config.yaml
experts_per_token: 2
shared_expert: false
final_lr_fraction: 0.1
weight_decay: 0.2
Rows from block 7 of a small spectrogram diffusion model, named by matrix and row number. Rows with one number within an expert belong to one neuron, the router's apart. Each number is 50 + 10 x the weight over its row's rms, rounded and kept within 0 to 99. All counts start at 0.
After each expert's rows are labels from the 100 clips, of 14976 (inputs lightly noised), where the router gives the expert most weight on average: "responds to" is what is common among them. Only what is clearly more common there than usual is listed. The data: chords played on synthesised instruments. In brackets: how many of the 100, against the usual share in percent.
# router: router (model.blocks.7.mlp.router.weight, 16x128, trained with AdamW), inputs 0-127
# gate: expert gate (model.blocks.7.mlp.gate, 16x128x128), inputs 0-127
# up: expert up (model.blocks.7.mlp.up, 16x128x128), inputs 0-127
# down: expert down (model.blocks.7.mlp.down, 16x128x128, transposed), outputs 0-127

# expert 14
router.14:55 34 48 48 52 61 69 48 32 57 47 47 57 62 44 35 60 50 43 47 50 57 48 44 31 54 47 42 28 34 38 53 40 52 40 38 58 52 62 46 50 35 56 41 35 58 51 48 48 58 36 43 55 40 55 52 55 39 52 49 53 53 53 66 62 36 25 60 60 71 41 49 47 52 50 53 60 49 67 44 44 21 53 50 53 58 44 57 55 49 67 40 57 45 63 32 40 57 73 37 61 43 47 61 47 46 46 56 63 58 50 49 61 64 57 48 47 44 46 32 48 47 70 45 49 36 44 32
gate.0:50 50 50 34 50 66 50 61 50 57 50 50 53 50 50 47 50 50 33 50 53 50 31 46 50 50 50 50 44 50 50 45 50 50 50 69 69 63 50 56 37 50 50 70 53 28 65 83 50 67 62 50 66 62 50 55 50 72 27 50 42 50 50 68 50 70 50 50 32 50 50 50 50 34 36 50 57 55 67 50 61 45 50 66 50 35 66 50 57 38 50 50 27 73 50 50 31 50 48 41 50 29 33 55 50 57 50 50 50 59 50 47 50 50 50 49 50 50 50 50 50 50 67 50 29 50 58 50
up.0:50 38 50 46 47 50 50 35 50 50 38 59 55 54 50 33 50 44 50 52 50 50 69 50 50 50 50 50 58 50 79 50 50 50 77 50 73 50 50 34 58 29 50 50 44 50 61 50 50 43 55 50 69 50 50 57 40 37 50 50 50 78 49 43 50 50 25 30 58 54 45 50 54 50 32 64 50 50 35 50 50 52 40 63 58 50 53 50 50 55 72 50 50 74 44 50 50 69 62 50 50 48 50 55 50 50 39 50 75 50 50 50 39 50 31 29 41 71 50 49 58 28 62 50 46 50 50 47
down.0:50 63 50 50 50 46 50 47 50 50 47 50 50 50 39 48 50 42 50 50 69 40 33 50 33 50 50 56 32 50 73 40 59 50 51 55 50 54 66 50 30 50 57 30 35 58 50 50 50 24 66 50 22 76 50 50 56 50 50 38 50 35 61 50 52 50 59 53 50 50 50 30 50 25 50 43 50 50 45 63 26 65 50 50 50 57 50 58 50 40 50 67 50 50 65 50 66 50 50 50 33 50 50 65 74 67 50 51 50 58 50 28 67 62 50 50 50 63 50 50 50 50 50 66 50 50 48 50
responds to: quiet level (76 vs 28.8); playing: block (70 vs 25.3); marimba-like (51 vs 8.4)

# expert 15
router.15:74 44 57 58 67 42 47 54 52 45 60 44 63 52 73 53 37 64 61 47 48 58 43 49 43 59 46 49 55 33 48 41 64 52 45 46 33 53 64 58 39 51 62 55 51 63 57 54 49 45 47 50 54 50 37 65 44 69 40 47 48 55 61 54 62 17 71 70 36 56 46 55 49 55 49 56 57 60 38 64 55 56 46 70 65 37 50 51 56 41 40 35 61 56 51 54 55 48 34 44 58 36 63 71 42 53 64 43 42 55 43 62 63 29 52 46 50 45 41 52 59 49 49 55 43 37 45 56
gate.0:50 50 39 81 50 60 50 50 66 50 50 50 63 38 61 50 50 61 50 68 26 50 50 50 50 25 39 15 50 62 64 63 33 54 50 32 50 50 49 35 53 65 50 50 50 50 50 50 50 50 50 26 56 50 50 43 50 50 50 36 50 71 50 50 64 50 64 50 50 50 40 50 50 50 68 50 33 64 50 69 50 57 50 39 50 51 29 50 73 50 50 50 66 50 50 32 53 38 50 50 50 35 50 59 50 52 50 50 50 50 50 37 69 60 50 50 61 62 48 36 50 50 50 50 50 50 55 60
up.0:50 50 58 37 50 50 50 50 50 50 73 36 31 50 50 50 50 61 50 50 62 50 50 50 50 50 35 73 42 22 50 28 43 53 50 50 50 58 50 50 14 50 50 23 50 50 42 50 38 50 50 50 50 66 50 78 42 63 43 50 50 39 72 50 41 50 50 50 50 50 50 50 41 55 29 50 50 50 50 32 76 50 50 50 50 44 55 49 50 50 50 40 50 50 50 68 50 48 74 70 50 50 59 51 50 50 50 17 50 50 50 64 50 50 43 50 50 50 50 61 55 50 38 50 58 41 50 50
down.0:38 29 53 50 50 50 50 61 50 50 50 66 70 50 50 50 42 44 50 50 61 55 50 50 27 38 50 49 50 62 50 57 50 56 50 50 50 50 54 50 50 44 50 53 50 76 73 28 50 57 50 50 50 50 40 43 50 50 54 25 50 42 66 50 39 50 50 50 31 31 26 50 50 50 50 50 36 74 50 29 50 50 70 70 50 50 53 59 48 67 46 50 65 50 50 50 38 54 50 31 50 37 52 50 50 28 35 50 50 50 50 34 50 50 78 54 50 50 64 47 73 50 50 50 60 50 50 50
responds to: arpeggio (85 vs 49.7); marimba-like (37 vs 8.4); clipping (33 vs 7.9); text has "clipped" (33 vs 7.8)

# expert 4
router.4:60 52 40 43 46 61 50 44 54 51 44 37 52 53 57 44 60 50 54 29 57 57 65 89 42 44 45 42 45 62 34 34 55 54 46 72 27 67 40 44 41 43 49 47 62 29 61 56 54 62 45 39 44 56 44 67 52 38 32 47 34 44 47 59 48 61 41 64 40 51 44 36 41 48 48 57 32 56 50 39 38 62 58 38 38 53 48 51 46 34 52 52 55 54 55 47 42 59 73 44 56 54 43 48 54 29 34 46 54 46 52 46 41 42 54 40 60 55 53 50 67 47 46 59 49 47 53 57
gate.0:50 50 43 50 50 27 59 50 50 36 39 50 42 50 50 50 50 44 50 60 50 50 42 50 50 43 50 50 52 50 62 51 54 50 50 54 50 49 66 53 78 50 42 50 86 50 40 65 50 74 41 51 50 57 41 49 31 55 66 76 50 50 78 39 50 61 50 50 50 53 50 50 50 45 52 50 50 50 50 50 61 50 26 50 50 64 38 65 50 50 35 32 50 50 50 43 52 50 28 50 78 36 50 50 50 36 50 58 50 55 40 50 50 50 50 50 61 50 50 56 35 71 27 68 47 42 50 50
up.0:42 50 30 64 50 50 50 50 50 34 50 50 50 50 50 49 50 50 50 50 55 50 50 50 49 42 68 50 50 50 50 50 51 50 50 56 37 39 50 50 64 50 34 58 50 50 64 50 50 67 50 19 44 50 64 65 50 64 37 64 46 50 50 50 50 58 57 50 47 50 71 30 34 50 46 66 42 21 44 69 50 50 48 71 35 50 50 65 62 52 50 50 50 61 70 50 28 50 27 33 71 42 57 43 33 50 50 50 45 50 50 67 60 73 45 50 50 59 50 61 50 37 50 34 50 50 52 50
down.0:50 50 50 38 50 50 50 50 50 50 47 34 50 69 66 50 51 52 50 28 69 37 50 43 77 64 50 42 50 47 47 50 51 68 50 50 50 50 50 50 42 65 50 83 47 50 50 50 60 50 50 50 80 50 47 50 48 50 41 50 73 50 50 50 52 29 50 50 50 49 52 63 50 50 54 50 42 50 50 48 50 41 50 50 61 50 50 63 50 53 53 50 50 50 49 48 50 50 34 69 69 50 50 22 50 50 50 27 32 56 44 50 50 25 65 47 63 50 59 41 50 30 50 82 51 45 50 50
responds to: square lead (55 vs 8.2); clarinet-like (34 vs 8.2)

# expert 7
router.7:63 53 65 41 41 59 45 40 55 54 61 53 62 51 61 47 48 41 46 39 48 54 50 49 46 62 43 38 45 70 43 70 65 48 49 41 60 61 70 56 57 46 55 38 58 44 57 41 51 65 57 55 35 26 58 63 55 52 45 54 57 61 67 55 58 51 47 55 48 54 19 56 47 32 47 56 60 62 45 49 47 38 47 47 50 47 47 46 52 61 55 56 47 55 47 52 70 59 57 48 46 43 71 39 53 50 75 58 32 50 20 42 40 51 47 45 47 41 59 45 57 50 62 59 40 48 32 29
gate.4:50 36 50 50 50 66 63 54 50 50 50 64 45 50 50 53 50 42 50 50 50 50 29 25 22 50 77 50 50 50 50 61 55 45 50 50 50 50 50 50 37 50 50 77 33 54 50 52 55 59 47 44 50 72 45 29 29 50 50 52 47 58 50 50 50 50 69 37 39 33 24 63 45 50 36 50 50 50 50 50 59 33 72 50 45 50 34 57 33 50 51 69 53 23 58 50 50 54 50 40 50 50 50 41 40 50 53 43 50 40 50 52 50 61 50 50 50 51 25 50 50 50 50 68 50 39 50 50
up.4:50 50 50 50 60 50 50 50 37 45 42 34 77 50 50 50 50 50 78 50 71 55 50 45 50 32 57 29 84 50 33 55 50 45 50 18 28 50 50 57 39 50 50 28 43 58 42 68 64 51 50 50 50 50 50 50 50 39 50 63 50 65 50 66 50 79 50 41 50 56 50 62 61 54 50 39 55 50 52 50 50 50 47 37 61 50 50 50 43 50 38 57 50 50 33 50 50 32 66 50 50 50 50 50 50 50 50 50 50 31 50 50 38 50 50 50 62 44 50 50 57 51 50 77 58 50 54 50
down.4:50 73 43 24 50 50 37 50 50 50 32 50 61 50 47 36 40 50 44 50 72 33 50 52 50 50 65 49 27 63 50 39 47 69 50 56 64 62 50 43 37 44 67 48 22 50 52 56 70 49 50 50 50 42 42 50 50 46 41 50 50 50 50 65 29 50 50 38 42 50 40 57 50 50 37 50 50 64 58 55 37 50 50 50 50 45 56 53 50 76 38 50 50 56 50 50 49 50 35 37 54 50 63 50 32 37 62 34 50 50 50 50 66 50 54 50 61 50 27 41 50 50 50 71 54 50 66 65
responds to: quiet level (63 vs 28.8); horn-like (37 vs 8.7)

# expert 5
router.5:61 46 33 55 52 59 44 54 63 39 53 38 48 37 52 32 24 39 48 42 43 55 33 56 55 34 55 43 49 62 51 50 67 52 67 50 58 63 44 46 35 43 48 53 55 31 47 45 62 53 50 45 48 58 53 51 47 52 51 43 33 55 56 54 53 49 32 68 73 68 59 59 58 45 66 51 63 48 45 39 43 37 51 39 70 53 53 52 45 53 56 56 51 52 38 53 41 51 58 54 37 46 72 50 46 61 34 54 50 38 62 47 40 43 67 34 31 38 69 63 52 56 56 53 45 37 40 35
gate.4:62 38 50 60 48 50 27 48 23 50 50 50 50 37 50 50 50 50 31 28 43 50 53 30 39 57 63 50 50 50 77 25 50 47 74 48 50 50 39 50 50 50 52 50 50 24 50 50 81 50 81 50 50 50 50 50 42 50 50 50 50 78 50 54 50 50 50 58 50 51 50 49 50 50 50 50 50 50 51 60 50 69 50 50 36 36 47 50 50 42 50 82 50 50 44 46 55 50 57 50 50 43 50 53 41 50 50 64 50 50 50 58 50 50 29 43 50 57 42 50 50 50 50 59 72 54 50 62
up.4:53 50 25 50 46 37 77 54 50 46 47 67 50 55 50 50 50 50 55 50 50 50 50 17 50 59 58 50 55 50 46 50 50 58 59 50 50 50 50 36 50 50 50 44 62 44 71 24 49 50 29 66 50 42 52 50 50 50 50 44 50 48 50 37 50 50 50 50 36 75 61 50 50 60 49 48 50 57 50 50 50 41 50 50 39 50 50 50 50 50 90 50 35 42 61 41 50 50 50 50 31 50 50 40 37 50 66 50 31 42 35 50 50 54 43 28 30 61 50 50 33 50 58 58 31 64 50 53
down.4:50 50 50 72 50 74 50 63 50 61 50 41 50 74 58 51 50 50 47 50 50 28 50 34 51 54 50 43 50 50 55 38 81 50 40 50 50 52 50 50 50 50 44 68 50 50 33 50 67 50 76 64 50 50 50 56 26 60 47 80 39 50 50 50 55 40 50 54 50 48 50 52 50 50 50 51 50 50 30 45 50 52 50 60 50 50 25 50 50 42 50 44 49 50 50 50 41 53 50 50 50 50 44 50 69 50 49 62 58 28 74 70 62 50 50 75 50 50 50 50 74 50 40 57 50 50 50 49
responds to: reverberation (62 vs 34.6); text has "reverberant" (62 vs 34.6); text has "room" (62 vs 34.6); mains hum (40 vs 7.7)

# expert 3
router.3:63 73 42 35 61 48 41 46 62 54 45 47 60 71 63 47 54 50 42 41 26 35 52 51 34 49 51 48 44 48 65 64 57 50 48 63 53 58 48 45 58 24 40 35 33 55 46 43 66 56 47 65 47 47 51 54 47 66 51 38 58 60 42 53 51 47 44 49 61 54 43 47 55 41 50 52 37 53 35 51 50 58 40 56 39 50 26 51 37 43 64 53 43 68 47 50 51 44 45 36 77 34 58 51 54 68 44 52 58 57 62 57 44 45 49 52 19 39 47 52 44 55 49 51 43 51 50 30
gate.4:50 65 50 50 50 67 50 50 50 50 50 50 50 55 50 50 51 59 50 50 50 50 50 50 50 25 50 54 50 48 50 34 50 28 70 50 64 50 50 50 50 39 38 50 50 50 69 50 61 64 25 58 50 50 21 46 50 24 30 47 50 45 50 50 45 37 50 41 32 45 50 50 36 33 50 50 50 50 54 52 50 50 50 50 50 50 50 50 50 28 59 30 43 50 50 50 68 50 35 50 50 50 41 25 50 50 42 65 50 50 50 77 51 54 57 26 43 63 65 76 31 50 50 50 50 50 50 52
up.4:50 50 37 41 70 53 43 50 50 54 31 47 50 50 50 59 50 54 56 50 50 48 50 50 52 21 63 50 39 44 31 40 50 50 69 50 50 50 50 41 62 37 50 47 50 50 47 50 50 77 50 50 55 73 50 50 43 50 50 62 49 50 50 41 50 33 50 50 26 73 50 61 50 39 50 50 50 55 33 50 50 50 50 50 50 50 71 65 50 50 54 50 50 50 40 52 78 50 50 50 50 50 50 33 50 45 59 76 61 50 50 82 50 50 63 50 40 50 67 50 46 50 24 67 67 50 50 54
down.4:50 42 36 40 50 50 41 50 72 55 50 50 50 50 51 50 50 50 60 52 50 61 50 50 33 49 52 50 38 50 50 50 89 45 50 50 59 65 41 54 50 56 50 50 69 50 50 84 44 50 18 41 50 50 50 50 50 39 50 50 50 49 76 50 52 50 42 50 26 50 45 27 50 50 50 50 50 39 50 45 50 27 50 50 50 50 51 50 50 64 34 53 50 53 50 30 38 66 48 50 50 71 39 57 67 67 45 54 68 50 50 42 49 42 50 75 50 60 50 35 50 50 50 50 50 50 50 51
responds to: clipping (73 vs 7.9); text has "clipped" (73 vs 7.8); mains hum (31 vs 7.7); instrument: string section-like (27 vs 8.1)

# expert 6
router.6:56 51 50 45 39 44 47 51 42 31 43 49 79 59 48 51 48 44 47 44 40 42 47 61 44 53 61 45 61 51 53 52 50 56 46 52 41 59 40 53 57 43 72 55 35 29 46 56 48 60 66 51 52 48 63 45 41 39 40 38 28 57 53 62 49 29 50 50 62 61 39 60 59 45 55 57 48 45 38 75 47 42 45 51 43 44 55 63 46 47 47 54 66 60 36 55 54 51 44 53 48 40 75 63 71 49 58 61 63 69 57 42 63 45 47 54 45 60 46 42 38 65 43 46 59 36 76 62
gate.0:50 50 50 58 50 58 50 50 29 50 68 50 68 44 50 50 69 48 42 50 44 50 50 38 26 42 76 45 41 75 32 50 50 64 50 53 28 50 70 50 50 54 60 32 21 50 70 50 50 50 50 50 50 36 50 39 28 39 50 50 50 35 31 50 36 50 50 39 50 53 50 50 54 50 56 31 55 29 50 53 50 43 49 50 54 50 35 50 55 50 50 57 46 50 50 50 50 59 50 50 38 42 78 45 50 58 50 50 50 44 39 50 50 50 50 50 50 50 24 50 50 41 50 59 50 67 64 50
up.0:61 49 50 50 50 76 27 50 50 58 69 50 50 50 46 64 43 50 61 50 50 50 34 50 50 45 62 55 75 50 50 50 50 50 50 50 45 50 50 59 38 50 35 50 41 50 50 76 62 39 56 50 50 50 50 48 35 50 36 53 50 75 50 38 59 50 50 59 68 50 40 55 50 76 50 61 37 62 50 50 49 65 67 67 50 69 50 42 50 50 50 38 50 50 50 62 50 67 59 50 50 72 50 62 50 53 50 45 74 50 43 50 50 50 23 56 50 36 55 50 51 72 72 50 55 50 50 50
down.0:50 56 50 50 50 41 50 50 50 58 50 86 50 50 50 28 69 77 74 38 50 45 68 54 56 50 50 50 50 35 50 50 50 50 50 50 50 50 50 50 52 50 50 46 50 50 50 69 30 65 50 50 50 48 60 46 50 42 50 71 41 50 50 50 50 50 63 51 50 50 50 58 50 50 37 50 66 37 50 50 50 50 50 65 50 50 50 50 92 50 51 40 50 50 50 41 36 50 40 50 50 50 69 50 65 67 50 50 32 50 37 50 50 61 55 31 50 50 39 24 50 50 54 33 66 41 61 44
responds to: arpeggio (100 vs 49.7); playing: arpeggio down (62 vs 24.7); text has "dominant" (37 vs 16.9)

# expert 0
router.0:51 41 58 63 43 38 50 45 49 51 46 38 61 64 40 35 43 36 35 40 34 43 34 57 59 45 54 37 59 51 56 49 64 48 37 33 26 40 43 52 68 31 52 59 53 44 49 59 52 52 52 31 68 35 35 36 51 51 57 59 40 61 40 35 64 64 35 39 48 52 49 48 56 51 51 65 35 52 51 37 36 51 44 48 45 58 56 46 57 36 56 51 59 65 51 50 43 33 54 43 34 45 44 36 48 50 43 42 71 34 42 57 46 51 71 53 54 40 40 59 68 60 56 54 50 42 45 40
gate.0:50 50 50 50 50 50 50 50 66 50 42 74 50 78 50 46 53 50 53 58 50 70 50 50 50 50 50 50 50 76 50 50 36 60 35 50 50 50 45 38 50 41 50 50 32 50 55 50 45 50 50 50 60 51 50 50 50 50 50 50 50 50 50 50 50 61 50 50 61 48 50 50 59 63 50 50 50 50 46 36 50 44 50 73 59 50 68 73 50 50 82 50 50 75 55 50 50 50 72 54 50 50 50 50 50 37 50 50 50 50 99 50 24 50 50 50 50 50 29 42 65 50 50 61 50 46 50 50
up.0:41 50 50 35 31 50 37 50 50 50 50 50 50 52 50 50 36 50 17 42 50 27 52 49 50 18 50 48 66 50 50 50 50 50 58 50 50 64 50 45 50 79 45 62 50 50 50 50 37 55 56 35 50 50 69 50 27 50 50 50 50 50 50 43 50 51 50 50 57 50 34 50 50 50 50 50 50 49 50 60 50 82 50 50 50 50 50 42 38 79 41 50 50 53 50 50 56 50 39 70 42 50 50 50 40 50 64 59 35 27 16 50 50 50 50 52 48 55 62 48 64 41 50 50 44 40 44 50
down.0:50 50 50 50 72 76 50 50 50 33 50 70 50 43 50 12 50 36 24 50 50 50 50 50 50 50 50 50 45 48 66 32 49 50 41 50 50 71 65 50 50 41 61 51 51 50 63 15 50 32 50 50 63 55 47 63 50 50 50 44 61 50 29 50 50 50 50 50 45 48 44 44 70 62 50 48 54 50 50 50 33 46 50 50 50 50 25 50 50 76 50 50 40 55 59 43 50 35 29 50 35 50 50 48 50 52 68 50 60 50 58 49 50 42 50 41 50 50 50 61 50 50 50 43 58 50 50 50
responds to: organ-like (44 vs 8.3)